config = dict(
    arch='pvt',
    model='image classifier',
    dataset='gratings and oriented noise at many angles and scales',
    train_examples=98750,
    image_size=32,
    crop_scale_min=0.8,
    horizontal_flip=False,
    rotation_deg=10,
    targets=['angle'],
    num_classes=12,
    norm='rmsnorm',
    norm_position='res_post',
    hidden_act='geglu',
    mlp_ratio=3,
    head_dim=48,
    fused_qkv=False,
    qk_norm=False,
    layer_scale_init=0.1,
    parallel_block=False,
    inner_norm=False,
    patch_size=[2, 2],
    depths=[2, 4, 2],
    widths=[96, 192, 384],
    loss='cross_entropy',
    init='torch_default',
    optimizer='muon',
    muon_scale='match_rms_adamw',
    learning_rate=0.0067,
    momentum=0.95,
    nesterov=True,
    orthogonalizer='newton_schulz_5',
    adamw_lr_other_params=0.0014,
    max_grad_norm=3.0,
    ema_decay=0.999,
    max_steps=17500,
    batch_size=128,
    epochs=22.7,
    lr_schedule='cosine',
    final_lr_fraction=0.1,
    warmup_steps=870,
    weight_decay=0.0,
    adamw_weight_decay_other_params=0,
)
Rows from block 4 of a small image classifier, named by matrix and row number. Rows with one number belong to one neuron. Each number is 200 + 20 x the weight over its row's rms, rounded and kept within 0 to 999. All counts start at 0.
After each neuron's rows are labels from the 100 images, of 14976, where the neuron reaches its largest size: "top examples" is what is common among them. Only what is clearly more common there than usual is listed. The data: gratings and oriented noise at many angles and scales.
# gate: MLP gate (model.blocks.4.mlp.gate.weight, 576x192), inputs 96-191
# fc1: MLP up (model.blocks.4.mlp.fc1.weight, 576x192), inputs 96-191
# fc2: MLP down (model.blocks.4.mlp.fc2.weight, 192x576, transposed), outputs 96-191

gate.110,214,214,183,234,167,177,219,240,182,211,180,153,212,205,202,175,212,167,207,192,206,203,216,185,201,204,180,200,173,169,189,235,191,194,177,212,210,177,196,209,198,201,218,216,150,208,194,219,241,245,213,198,204,213,226,177,209,215,193,173,227,208,214,214,200,234,202,192,155,191,223,204,206,178,190,194,188,184,176,186,202,201,202,211,214,183,204,155,192,170,175,188,224,212,197,198
fc1.110,175,230,193,216,236,213,195,191,193,201,234,194,226,219,212,209,184,158,186,178,211,212,220,185,209,199,234,205,180,216,183,200,178,227,211,239,212,203,220,180,220,209,175,217,214,190,208,189,180,181,152,241,202,202,197,209,185,245,191,206,197,222,194,199,220,180,155,232,200,204,205,192,185,200,173,192,193,199,196,209,177,212,177,210,218,185,215,187,201,243,202,242,194,182,205,159
fc2.110,177,186,199,234,193,185,182,207,199,191,197,205,184,175,235,176,193,165,205,205,200,203,186,220,213,191,204,236,158,223,211,208,192,229,181,195,209,172,202,234,187,207,210,212,184,226,200,218,206,220,197,139,224,200,225,196,177,181,190,195,212,148,218,206,209,166,188,214,174,211,161,215,195,193,207,203,202,216,213,230,164,221,187,245,189,221,244,170,212,191,182,208,199,203,198,202
top examples: fine; stripes at 90 degrees; square grating

gate.296,181,207,211,213,202,197,228,219,220,188,192,215,232,225,206,227,197,168,183,179,192,156,182,182,199,206,201,192,198,208,214,187,205,177,141,191,151,205,205,181,209,193,237,221,201,184,185,170,182,223,220,214,222,185,220,184,205,218,199,221,229,218,138,173,183,208,181,216,223,189,208,207,209,234,192,227,236,187,229,196,180,199,172,176,231,194,189,210,175,230,181,194,183,200,209,207
fc1.296,185,194,176,201,215,197,211,191,206,218,189,212,233,259,213,178,196,183,188,202,197,201,204,179,165,215,192,181,218,216,190,227,200,179,198,219,156,138,206,173,204,198,219,205,203,183,171,186,174,214,147,197,201,184,221,195,192,200,195,221,251,190,178,177,218,201,201,194,231,175,221,200,182,208,181,217,199,190,218,235,186,223,179,207,183,223,185,207,198,247,199,199,208,189,200,200
fc2.296,191,168,201,193,200,207,223,202,191,204,230,189,226,188,193,195,213,202,230,205,202,168,201,198,210,210,210,201,179,239,211,220,205,213,184,227,201,155,196,216,181,190,200,167,222,218,160,173,190,192,197,203,186,197,198,196,225,178,170,208,197,209,213,219,215,210,221,191,204,195,193,130,205,223,190,193,206,185,185,192,165,225,191,185,205,190,216,198,257,181,210,163,205,186,224,201
top examples: fine; very fine; dashes

gate.100,193,184,249,182,190,185,187,203,218,191,226,187,163,210,234,219,223,209,187,183,212,183,177,216,229,211,200,231,208,234,191,219,208,201,219,238,214,200,219,190,215,210,198,182,163,177,203,183,216,196,232,211,232,181,213,209,202,187,215,215,184,190,194,190,230,194,218,184,171,215,197,209,220,195,180,178,180,190,208,174,186,155,228,162,211,237,220,172,211,225,217,206,182,208,186,215
fc1.100,228,207,217,199,203,201,194,196,213,193,186,184,246,173,230,224,199,193,240,197,208,231,206,206,220,173,197,162,200,167,184,196,194,206,182,192,179,207,207,233,201,194,206,222,192,194,195,210,203,210,197,177,186,246,170,249,197,218,189,197,228,167,203,223,176,205,139,201,192,192,212,207,189,186,219,200,192,222,196,203,195,189,212,194,207,159,225,212,188,211,199,187,200,190,218,162
fc2.100,179,202,235,160,205,211,210,195,213,209,197,219,198,233,184,195,190,189,214,190,175,183,207,201,208,204,178,193,170,182,190,144,179,198,185,167,213,209,201,184,183,205,224,247,180,168,215,207,189,220,206,225,211,227,183,198,186,205,173,180,185,201,208,194,242,218,137,196,220,221,206,203,162,200,198,178,205,204,184,188,214,248,187,170,186,218,221,208,193,226,194,200,192,215,185,200
top examples: coloured; square grating; stripes at 60 degrees; angle: stripes at 15 degrees

gate.478,214,252,235,183,231,208,221,198,196,192,233,184,211,210,219,207,191,166,200,231,197,197,246,181,185,182,210,184,186,167,199,189,212,187,186,192,223,209,230,208,206,201,196,189,178,196,201,188,182,209,169,200,179,224,222,175,207,195,198,170,211,170,182,183,187,197,209,231,180,206,173,220,203,199,189,167,194,159,190,228,211,198,216,193,186,224,208,219,188,204,206,194,213,200,180,200
fc1.478,183,175,186,210,212,226,251,170,176,188,215,211,214,228,198,231,196,223,201,207,188,175,217,236,190,174,232,200,209,174,181,175,208,172,224,185,218,197,191,205,180,208,213,218,192,197,222,161,220,216,187,190,216,208,209,179,215,176,166,154,218,174,197,173,177,208,212,199,167,225,198,177,210,206,193,200,172,173,187,203,231,202,245,192,198,206,203,225,201,196,199,221,199,219,174,187
fc2.478,161,167,209,178,222,196,236,213,213,178,218,198,198,188,219,185,265,241,202,214,204,173,208,181,197,175,204,232,171,181,179,172,155,192,187,226,218,200,198,185,189,206,206,168,212,151,190,201,227,194,226,208,195,198,194,226,154,207,210,197,157,221,174,199,194,198,189,192,242,177,209,221,179,219,179,218,212,212,205,219,219,221,202,173,225,174,201,202,171,189,206,201,195,205,198,155
top examples: stripes at 105 degrees; coarse; square grating

gate.43,189,195,205,241,193,223,191,202,228,183,196,226,236,201,193,224,179,162,225,222,218,215,198,206,201,190,233,199,198,182,212,195,222,181,219,206,207,210,189,206,229,160,195,175,208,232,198,133,212,216,199,198,198,193,189,190,188,203,242,179,180,184,197,189,239,205,182,178,218,160,197,223,195,218,165,179,189,167,184,213,209,228,209,192,180,193,227,197,188,218,199,179,191,196,199,209
fc1.43,210,228,218,203,203,228,225,218,173,194,221,213,194,214,228,216,172,234,205,219,171,208,227,207,174,203,227,206,205,186,193,210,210,179,208,172,170,168,196,196,204,186,199,208,173,202,207,162,256,228,168,192,189,205,229,216,209,183,199,217,220,215,153,220,214,189,144,200,194,198,207,230,211,196,225,148,203,216,173,197,183,194,195,217,202,190,160,192,164,184,172,177,229,198,208,217
fc2.43,195,191,202,215,210,209,218,215,194,191,203,190,237,212,234,182,221,175,220,208,203,220,233,191,214,226,161,150,212,208,193,179,199,237,205,217,170,182,212,210,196,219,208,193,213,207,192,144,178,204,210,174,221,171,237,229,157,191,232,214,172,194,234,184,218,210,176,188,174,232,208,196,194,187,177,197,195,189,208,207,204,204,233,200,245,209,215,220,186,211,197,211,242,203,194,199
top examples: stripes at 105 degrees; stripes at 120 degrees

gate.266,210,215,177,190,206,198,240,205,204,182,203,186,186,194,238,204,196,202,186,180,201,235,202,201,204,197,200,193,232,205,218,209,201,196,226,213,182,196,214,191,202,219,221,200,202,211,206,217,198,224,214,191,204,243,222,229,192,186,206,174,202,197,210,206,198,219,185,170,227,209,228,181,187,195,192,223,236,174,191,186,227,217,222,207,147,205,219,183,223,218,156,185,182,186,240,158
fc1.266,191,222,208,190,191,180,213,224,178,202,163,197,206,203,208,173,170,191,208,196,202,195,181,198,228,195,200,224,205,226,172,189,198,213,206,206,193,169,177,214,204,225,225,208,204,215,212,186,234,165,197,224,195,191,224,178,207,201,193,183,201,141,173,202,226,194,158,212,224,179,200,209,174,205,190,220,197,178,213,175,200,190,180,191,163,215,212,176,163,195,205,171,233,188,189,176
fc2.266,194,187,210,182,203,185,172,204,211,219,174,194,236,244,191,218,181,189,180,196,200,192,237,209,221,198,216,174,189,226,217,215,204,205,161,224,213,177,200,217,200,205,201,218,211,193,216,217,211,188,187,200,204,195,203,187,252,170,141,210,237,199,189,189,224,202,195,167,198,183,213,192,210,207,182,209,215,212,212,212,230,190,212,201,188,195,221,179,200,241,187,174,184,179,176,209
top examples: stripes at 105 degrees; very fine

gate.82,179,199,208,212,200,190,238,176,174,206,217,180,220,215,188,198,223,177,197,197,212,159,177,187,203,133,179,220,186,201,211,163,216,214,220,216,186,212,203,198,205,197,215,228,211,206,191,194,189,222,205,202,249,206,201,200,181,228,210,172,240,212,201,170,207,175,191,193,209,202,208,197,188,228,216,220,215,213,214,196,236,229,187,174,197,188,191,179,179,198,183,227,195,184,197,189
fc1.82,198,229,147,183,193,196,242,172,203,209,204,205,202,207,223,134,211,213,207,206,215,220,195,171,211,180,169,186,201,192,178,226,193,207,182,186,214,221,207,221,220,219,230,199,196,198,195,175,192,179,219,222,243,198,198,198,192,178,211,193,182,213,181,198,221,201,209,232,200,212,190,197,216,215,219,187,167,200,186,193,231,218,217,174,256,194,234,154,173,231,204,187,177,192,192,166
fc2.82,157,200,206,239,162,221,222,207,177,204,221,193,172,163,185,165,199,220,189,230,209,221,213,201,186,197,186,236,203,214,202,217,175,200,238,193,183,196,189,210,194,212,211,169,218,204,223,178,208,200,211,258,153,204,210,184,192,184,192,215,184,227,172,194,197,179,183,181,204,219,185,184,197,193,174,165,213,207,214,183,189,198,186,169,189,213,207,190,189,190,203,203,196,178,190,188
top examples: coloured; square grating; stripes at 150 degrees; angle: stripes at 120 degrees

gate.455,206,211,184,201,179,196,211,177,190,218,177,204,235,198,182,186,213,192,206,168,185,197,198,204,178,183,214,231,198,207,189,215,198,224,249,215,211,181,233,173,206,179,204,114,215,203,189,220,194,209,221,169,168,177,247,177,161,211,188,190,174,241,207,201,190,215,210,208,233,206,195,225,231,147,194,217,192,235,215,214,163,220,215,196,170,188,183,207,225,191,207,232,188,174,230,208
fc1.455,170,199,195,192,215,184,204,186,178,212,233,209,216,197,206,197,196,211,198,213,219,198,196,226,192,217,200,190,198,198,224,243,173,249,246,176,212,192,211,170,188,230,189,176,214,179,180,165,199,191,174,212,176,224,164,210,168,189,198,170,210,151,188,235,210,213,245,183,216,200,199,190,192,194,180,188,191,245,201,226,190,204,180,196,183,200,189,218,154,231,188,174,175,179,178,223
fc2.455,210,213,199,184,227,199,226,190,191,226,220,228,207,193,173,261,214,190,201,179,186,224,211,171,199,210,178,202,196,213,225,200,239,194,144,187,213,214,178,237,199,180,212,204,195,184,193,189,213,181,176,193,249,223,184,252,180,190,181,181,211,196,150,207,183,213,195,215,178,191,219,183,182,164,209,205,199,221,221,209,219,205,226,200,199,207,221,190,204,226,213,220,210,178,196,208
top examples: square grating; very fine; stripes at 165 degrees

gate.536,190,247,232,201,176,188,199,188,196,163,205,203,198,199,205,204,195,210,188,176,206,162,222,169,188,221,224,201,171,198,189,208,198,194,209,178,202,221,158,225,165,215,186,188,205,258,182,182,194,193,168,204,195,185,173,194,183,228,200,182,192,210,185,187,223,183,174,217,203,183,188,173,228,225,192,232,205,184,177,180,213,206,215,214,204,170,229,182,188,180,193,180,181,199,192,212
fc1.536,199,228,209,178,204,206,209,227,209,174,196,226,183,205,229,213,203,189,185,189,235,232,194,195,194,188,202,200,190,217,206,232,200,194,177,207,194,198,184,174,221,210,160,185,226,218,203,212,182,188,201,177,196,181,171,174,223,192,199,160,212,195,189,215,214,218,167,225,190,207,220,163,225,223,179,177,228,208,186,194,227,189,177,203,218,185,208,180,192,244,219,164,169,174,214,195
fc2.536,242,161,220,201,211,216,187,203,208,220,203,234,198,183,177,188,191,164,173,183,186,186,199,191,203,212,188,206,185,177,195,216,201,189,171,154,174,230,218,180,204,223,202,220,202,200,220,195,211,166,188,163,204,179,198,222,186,200,168,202,224,223,198,198,220,199,201,216,216,233,215,193,184,201,204,222,217,169,232,206,222,200,206,213,182,238,171,217,188,190,196,234,165,209,213,202
top examples: coloured; very fine; stripes at 30 degrees; angle: stripes at 0 degrees

gate.92,188,191,202,189,186,186,189,191,154,186,181,199,211,228,232,182,215,197,227,194,220,209,181,179,212,186,152,204,203,173,194,173,162,246,209,187,207,199,213,196,213,185,205,199,210,231,206,220,197,208,192,202,206,174,171,171,155,240,205,217,190,194,202,199,165,207,197,181,218,213,185,131,172,211,206,217,179,168,190,214,197,202,186,184,183,165,191,169,215,240,218,193,175,184,218,206
fc1.92,214,199,194,191,197,208,259,199,198,183,199,152,163,196,209,210,218,219,200,171,229,204,197,215,239,186,211,192,238,221,220,207,188,196,230,194,174,206,177,174,204,188,220,226,173,190,176,185,212,178,219,193,162,209,196,206,212,170,216,205,177,184,207,190,199,187,199,186,227,181,171,194,200,177,166,159,185,184,199,217,241,205,188,187,184,190,172,181,170,202,219,201,218,194,202,220
fc2.92,179,217,170,227,195,197,194,201,180,214,214,191,213,182,239,194,214,180,187,221,200,175,194,240,220,205,171,223,186,255,198,177,176,207,218,184,194,196,181,182,255,210,179,180,215,199,204,175,215,171,228,207,209,213,211,219,206,175,207,233,208,210,207,234,175,221,201,226,209,174,197,198,226,188,179,230,185,205,193,214,230,178,163,206,204,212,210,164,208,206,193,206,183,224,192,154
top examples: square grating

gate.141,231,189,202,217,205,190,183,191,213,203,198,152,235,195,198,202,235,190,245,195,192,207,228,164,151,190,236,199,205,171,209,206,164,201,232,163,198,207,207,160,200,189,179,172,158,175,239,206,176,176,224,207,199,170,202,198,194,235,224,212,203,224,201,161,204,223,162,233,197,218,215,163,225,210,203,213,207,179,171,200,174,182,211,189,197,190,213,191,211,199,198,215,173,202,181,193
fc1.141,189,162,201,177,183,180,218,216,219,205,218,209,212,183,220,219,196,208,177,205,227,167,197,194,186,209,191,214,217,207,223,215,201,202,206,174,165,175,208,222,223,190,232,197,201,190,191,185,160,160,191,181,187,179,208,211,226,194,182,174,205,172,214,223,242,205,172,179,213,214,197,224,187,208,238,177,177,199,165,180,196,209,213,178,237,208,195,212,201,209,143,205,200,206,188,181
fc2.141,203,215,237,225,178,177,189,227,216,193,195,208,234,227,156,192,174,208,152,196,200,195,212,235,227,199,207,206,215,215,155,230,218,210,200,180,218,188,175,226,200,211,204,228,166,214,204,207,204,193,196,178,210,223,182,189,222,208,202,219,198,181,210,206,186,213,239,198,176,213,241,229,209,205,205,175,226,226,241,174,201,239,153,199,192,197,181,207,193,192,201,198,205,250,175,252
top examples: stripes at 0 degrees; very fine; square grating

gate.70,178,217,187,201,217,199,204,160,171,181,178,241,186,193,186,183,213,195,233,249,203,172,214,206,216,158,192,219,204,221,209,176,182,188,200,191,230,224,200,186,188,196,201,225,175,163,218,238,207,186,200,213,224,245,200,203,218,198,179,199,248,209,215,229,172,206,150,172,214,203,182,220,183,246,178,151,185,178,180,228,188,217,216,204,224,210,207,197,200,203,202,162,196,189,216,220
fc1.70,181,254,197,210,224,188,204,219,196,170,174,205,187,189,183,214,187,209,199,194,206,180,194,202,199,171,183,185,211,175,242,198,167,198,160,208,227,207,217,184,158,203,180,197,166,190,193,238,228,210,173,223,210,199,173,203,238,171,194,206,229,196,224,231,182,211,201,198,217,202,183,194,192,209,174,215,168,188,203,216,198,207,229,209,250,173,181,157,238,252,173,214,201,194,206,228
fc2.70,192,185,165,181,179,229,199,179,178,177,194,218,210,198,178,178,178,225,219,241,240,183,209,185,232,204,205,205,182,220,229,197,203,215,207,160,192,187,189,202,195,179,190,200,223,210,217,197,217,223,216,195,212,190,202,208,238,190,224,179,218,175,223,213,181,161,197,169,182,210,206,200,195,194,221,172,187,209,153,210,191,196,225,193,206,227,168,195,178,203,229,162,200,177,189,224
top examples: coloured; stripes at 150 degrees; very fine; kind: square grating

gate.427,217,175,201,196,212,227,211,203,222,217,203,201,194,194,249,193,197,166,191,172,215,243,193,174,173,209,178,207,193,199,164,192,185,206,225,211,168,189,210,193,203,188,212,205,193,217,171,205,188,200,219,176,198,210,202,199,169,159,193,185,184,205,166,204,187,193,203,197,169,223,249,203,158,196,198,180,188,201,193,190,230,194,188,189,182,228,218,190,224,209,198,224,190,175,196,204
fc1.427,196,190,191,184,200,214,177,194,189,203,195,219,223,186,200,173,202,174,172,205,195,230,176,190,203,215,217,213,207,214,210,211,205,199,194,210,196,175,228,162,200,198,223,225,207,169,188,228,217,203,213,186,227,190,175,182,182,201,214,169,201,213,253,212,172,193,217,167,212,163,208,184,195,191,171,207,183,201,166,207,210,200,183,209,232,158,201,195,199,191,189,234,200,208,181,191
fc2.427,168,167,202,188,203,262,211,225,247,205,200,243,170,216,225,232,184,171,187,202,188,226,191,181,228,197,198,218,194,216,186,172,210,179,193,182,182,216,194,202,225,186,211,175,222,200,180,181,166,215,204,166,209,224,189,163,189,176,212,212,210,214,188,179,193,195,197,209,216,212,152,171,167,189,185,186,211,213,189,195,242,182,188,206,204,199,221,185,204,169,204,228,194,218,174,199
top examples: stripes at 0 degrees; sine grating

gate.571,178,167,224,240,212,195,174,209,196,194,245,180,192,225,218,218,231,195,229,201,195,206,226,209,166,230,212,203,192,159,182,187,181,210,224,218,212,196,228,216,207,180,150,157,214,218,218,203,208,190,210,179,173,190,185,189,196,202,181,189,212,200,197,215,205,224,185,223,202,168,192,180,240,214,218,203,210,183,185,186,175,189,214,239,177,184,198,208,227,168,182,223,199,202,216,207
fc1.571,213,176,217,197,214,186,197,215,195,210,222,183,206,185,227,197,203,199,212,159,191,199,195,199,196,219,178,236,203,184,194,141,228,206,199,224,189,210,227,212,227,197,193,211,195,205,238,223,214,206,183,209,150,197,164,197,188,200,252,208,222,177,176,188,219,205,213,251,186,181,215,207,196,234,204,201,186,176,159,183,183,234,206,186,222,208,208,205,207,181,176,220,207,175,193,225
fc2.571,168,204,203,179,190,198,232,149,220,176,189,230,223,170,200,178,225,193,169,194,143,204,201,216,207,204,217,217,191,206,204,202,217,195,200,229,192,217,184,214,187,174,205,194,176,242,207,191,234,200,209,181,197,242,214,197,188,199,203,233,156,192,185,239,220,190,196,150,176,247,196,212,166,194,192,191,188,210,175,175,189,213,225,209,212,185,192,207,189,224,201,184,167,204,205,208
top examples: fine; square grating; stripes at 0 degrees

gate.232,206,173,192,212,200,160,165,185,188,199,189,200,226,159,191,216,202,192,233,221,194,222,173,202,177,181,172,204,202,158,181,177,198,200,225,223,207,224,202,209,191,199,203,196,191,180,175,196,208,237,211,200,207,180,187,196,194,194,173,213,191,186,178,220,230,210,200,188,210,199,211,186,184,221,204,168,209,205,194,218,219,215,162,225,199,200,169,197,187,171,193,202,233,197,187,228
fc1.232,196,219,230,177,206,197,205,205,198,226,235,162,192,198,233,223,191,215,214,198,158,185,191,221,205,218,202,211,253,197,178,202,193,217,210,193,193,200,206,198,194,191,226,213,195,248,193,169,160,204,189,207,167,186,182,210,191,195,182,191,180,204,204,172,180,194,249,192,209,196,203,175,215,176,217,216,234,178,209,201,178,208,224,195,228,185,196,170,171,184,250,193,196,181,199,195
fc2.232,206,190,226,190,136,222,231,189,207,214,190,204,200,167,184,192,232,176,212,207,197,193,167,188,217,195,201,177,205,209,154,208,199,199,211,186,204,194,218,217,195,217,199,200,192,223,174,210,188,209,180,192,182,212,200,216,160,226,197,206,193,151,200,183,212,196,172,215,186,204,194,193,218,204,201,189,221,212,188,150,189,214,219,212,210,201,227,230,203,201,209,194,223,211,188,187
top examples: coloured; fine; square grating; kind: dashes

gate.434,193,177,191,222,178,187,203,187,226,184,201,187,188,222,215,188,212,221,202,220,230,209,180,204,175,180,219,159,192,177,196,187,236,222,215,204,213,215,195,200,181,224,167,220,204,208,219,224,195,172,174,188,187,192,208,223,175,198,197,208,186,211,216,202,221,208,205,172,179,227,208,174,202,189,213,203,236,183,201,209,183,201,165,194,168,188,199,221,212,240,190,151,204,207,181,220
fc1.434,212,175,215,256,210,202,195,198,196,194,180,191,162,205,197,201,207,182,198,207,256,222,229,193,211,191,192,181,205,155,205,185,211,182,187,219,208,180,208,210,214,187,203,180,158,193,191,200,215,183,162,171,195,215,196,211,183,180,177,169,195,186,211,218,187,175,219,205,249,200,219,203,190,186,217,215,173,188,198,181,182,168,223,166,165,185,187,220,193,206,194,218,166,192,160,223
fc2.434,228,198,208,168,216,227,182,238,207,185,162,187,205,189,207,170,175,222,198,200,195,215,206,204,225,209,209,206,180,186,189,202,184,178,190,218,193,209,208,185,150,181,206,197,168,221,231,187,176,207,208,183,208,181,218,185,197,197,229,217,176,228,206,218,234,231,194,179,204,169,215,193,214,204,192,195,226,238,212,190,213,247,185,190,166,175,222,180,228,189,207,222,180,216,182,217
top examples: coloured; very fine; stripes at 0 degrees; kind: square grating

gate.201,162,204,181,204,245,192,169,203,177,225,164,191,197,235,187,196,178,187,200,202,210,160,221,184,174,227,208,179,193,198,204,213,182,203,211,207,216,206,214,261,189,175,185,192,193,226,174,238,209,183,196,193,208,203,225,170,218,225,190,183,188,173,217,195,207,189,196,194,181,193,221,203,206,194,218,210,194,179,195,231,190,239,206,214,185,195,157,214,192,183,209,168,190,217,227,203
fc1.201,193,211,208,209,184,231,196,242,218,211,183,169,207,214,216,196,202,197,192,188,184,211,194,205,214,203,231,191,208,161,239,228,198,177,201,186,214,204,236,218,233,192,170,177,151,191,221,207,207,234,232,178,171,206,197,187,223,228,190,212,204,205,167,203,199,174,244,220,177,177,244,203,198,247,190,220,163,210,216,227,190,199,187,234,197,200,204,198,207,182,202,187,189,178,200,229
fc2.201,154,194,173,199,195,173,209,182,154,189,208,199,212,156,191,197,192,208,202,215,207,175,207,209,230,196,185,220,177,239,185,212,197,208,190,189,219,193,216,197,162,213,214,207,182,196,197,194,212,162,190,155,190,164,215,226,211,181,217,188,202,200,174,166,178,192,198,203,139,249,200,186,213,149,190,226,207,254,186,199,204,236,194,201,205,205,188,225,193,219,215,197,173,171,196,212
top examples: fine; stripes at 0 degrees; stripes at 15 degrees

gate.152,196,176,206,179,215,182,184,221,220,184,237,215,179,212,210,194,199,171,212,186,207,169,233,215,211,206,227,181,200,176,173,202,177,195,188,216,175,232,231,184,208,175,212,177,211,200,192,235,215,187,226,230,174,206,188,195,181,169,184,193,211,204,180,156,210,233,183,184,209,200,169,189,217,204,191,173,154,189,213,176,199,186,198,191,172,233,206,229,191,238,217,175,201,208,232,181
fc1.152,210,230,212,186,208,164,230,210,217,215,174,193,189,190,236,176,171,233,261,220,195,173,185,192,170,224,213,217,187,222,225,174,248,196,197,218,189,202,174,215,209,214,187,180,224,205,194,186,200,211,189,176,187,164,220,197,212,211,202,222,175,197,211,163,191,210,247,215,201,193,178,213,231,186,188,182,183,211,178,208,232,229,205,185,164,228,209,212,197,235,237,197,184,225,189,222
fc2.152,198,209,190,203,193,188,197,202,194,204,172,148,198,182,229,189,183,205,225,171,212,204,197,199,215,185,214,201,199,176,182,202,227,217,214,158,243,204,213,208,174,203,192,198,227,195,193,208,198,195,181,207,161,212,194,217,165,187,202,200,163,194,187,226,211,154,238,250,196,200,177,197,178,169,193,216,194,199,172,206,201,196,192,196,191,200,177,204,175,215,223,193,226,195,209,194
top examples: square grating; stripes at 0 degrees

gate.170,194,211,191,196,184,204,232,245,215,189,195,221,213,192,221,147,199,207,240,218,191,234,205,193,215,227,218,237,180,221,231,201,187,234,167,203,195,188,161,191,185,208,193,235,193,212,197,206,158,237,219,167,191,223,207,181,209,220,195,210,204,212,210,202,201,185,166,235,176,232,225,173,169,214,169,180,179,198,198,182,180,232,207,201,203,212,218,208,211,186,156,181,226,227,204,210
fc1.170,189,216,202,235,164,191,162,205,219,223,209,201,181,184,176,181,230,182,223,189,182,205,188,243,209,235,213,181,194,208,210,221,181,215,208,228,194,196,228,238,214,215,199,191,172,180,195,179,192,200,221,165,211,203,157,195,159,196,216,178,229,217,212,202,213,203,227,235,216,204,231,212,204,231,201,169,216,209,170,181,197,189,214,190,220,203,211,203,182,209,195,155,226,215,188,187
fc2.170,200,222,196,206,184,215,202,203,199,219,190,191,191,213,206,203,185,205,197,203,200,211,213,202,181,234,184,196,177,197,225,202,177,192,213,201,150,179,219,205,203,220,204,179,218,196,173,231,218,179,205,198,236,211,179,204,212,192,215,181,229,252,203,202,199,198,240,189,208,186,225,172,211,203,192,210,190,177,210,182,177,200,199,161,216,189,183,155,191,218,181,175,213,205,176,196
top examples: fine; stripes at 45 degrees; stripes at 30 degrees

gate.30,176,166,174,213,168,188,179,200,215,229,136,194,199,167,174,208,182,187,230,196,248,224,175,175,193,177,213,194,219,213,177,209,165,188,197,193,177,160,181,192,188,172,206,195,202,211,178,208,182,189,205,222,191,197,184,216,192,218,191,180,219,225,190,189,242,176,238,175,205,217,179,220,207,185,166,194,197,199,211,192,208,193,172,180,200,217,230,207,168,217,222,134,178,198,212,173
fc1.30,207,236,214,196,212,176,190,189,192,204,180,178,223,195,224,209,222,212,160,156,170,199,189,167,176,202,182,211,204,202,172,190,244,221,201,210,195,172,213,187,193,207,188,184,209,204,194,210,232,192,165,197,211,193,200,192,181,254,208,194,211,198,206,209,225,216,188,195,202,193,172,201,240,178,187,199,172,165,204,212,221,219,209,179,209,214,208,191,207,195,235,179,180,187,190,176
fc2.30,198,200,206,187,225,180,180,192,226,179,213,228,232,174,215,226,220,208,195,221,204,200,179,176,206,211,193,189,199,205,207,170,225,197,176,241,196,200,227,225,208,209,193,250,223,176,164,201,205,185,240,182,196,194,225,181,217,149,174,234,222,230,191,220,213,208,192,221,207,175,204,200,203,189,180,179,177,176,184,220,200,189,170,213,200,169,196,201,221,182,182,195,213,208,209,178
top examples: fine; stripes at 105 degrees; stripes at 90 degrees

gate.504,184,243,202,176,220,192,201,226,222,229,242,222,213,203,213,191,204,189,175,223,205,220,203,189,201,206,168,207,181,204,197,213,174,198,174,194,246,171,219,185,183,216,224,158,204,195,234,189,195,211,206,224,220,201,198,210,186,198,169,215,224,201,234,219,200,197,201,165,179,209,194,215,219,186,201,215,192,219,188,119,193,194,224,215,193,194,180,230,211,213,248,197,190,182,152,223
fc1.504,207,200,171,218,211,207,158,219,179,216,222,224,197,215,223,158,199,278,217,195,211,197,180,174,198,204,203,175,203,205,196,198,202,234,199,200,203,199,198,201,193,154,196,173,190,163,224,202,202,199,205,204,204,209,223,183,198,223,234,168,211,198,228,192,225,186,187,216,209,257,193,167,189,194,248,222,205,212,151,195,211,159,229,202,184,188,183,214,235,185,202,222,209,205,191,199
fc2.504,210,241,194,175,174,194,188,203,188,220,236,208,161,184,211,197,202,194,232,198,214,206,218,247,216,171,231,201,216,200,201,184,208,228,206,180,190,226,200,211,196,195,193,220,195,214,199,159,221,210,230,179,211,186,224,188,213,216,200,190,205,223,194,184,187,192,176,215,219,195,164,157,222,222,233,220,189,193,145,191,191,169,206,204,166,209,202,230,256,181,175,218,227,218,223,193
top examples: fine; stripes at 60 degrees; square grating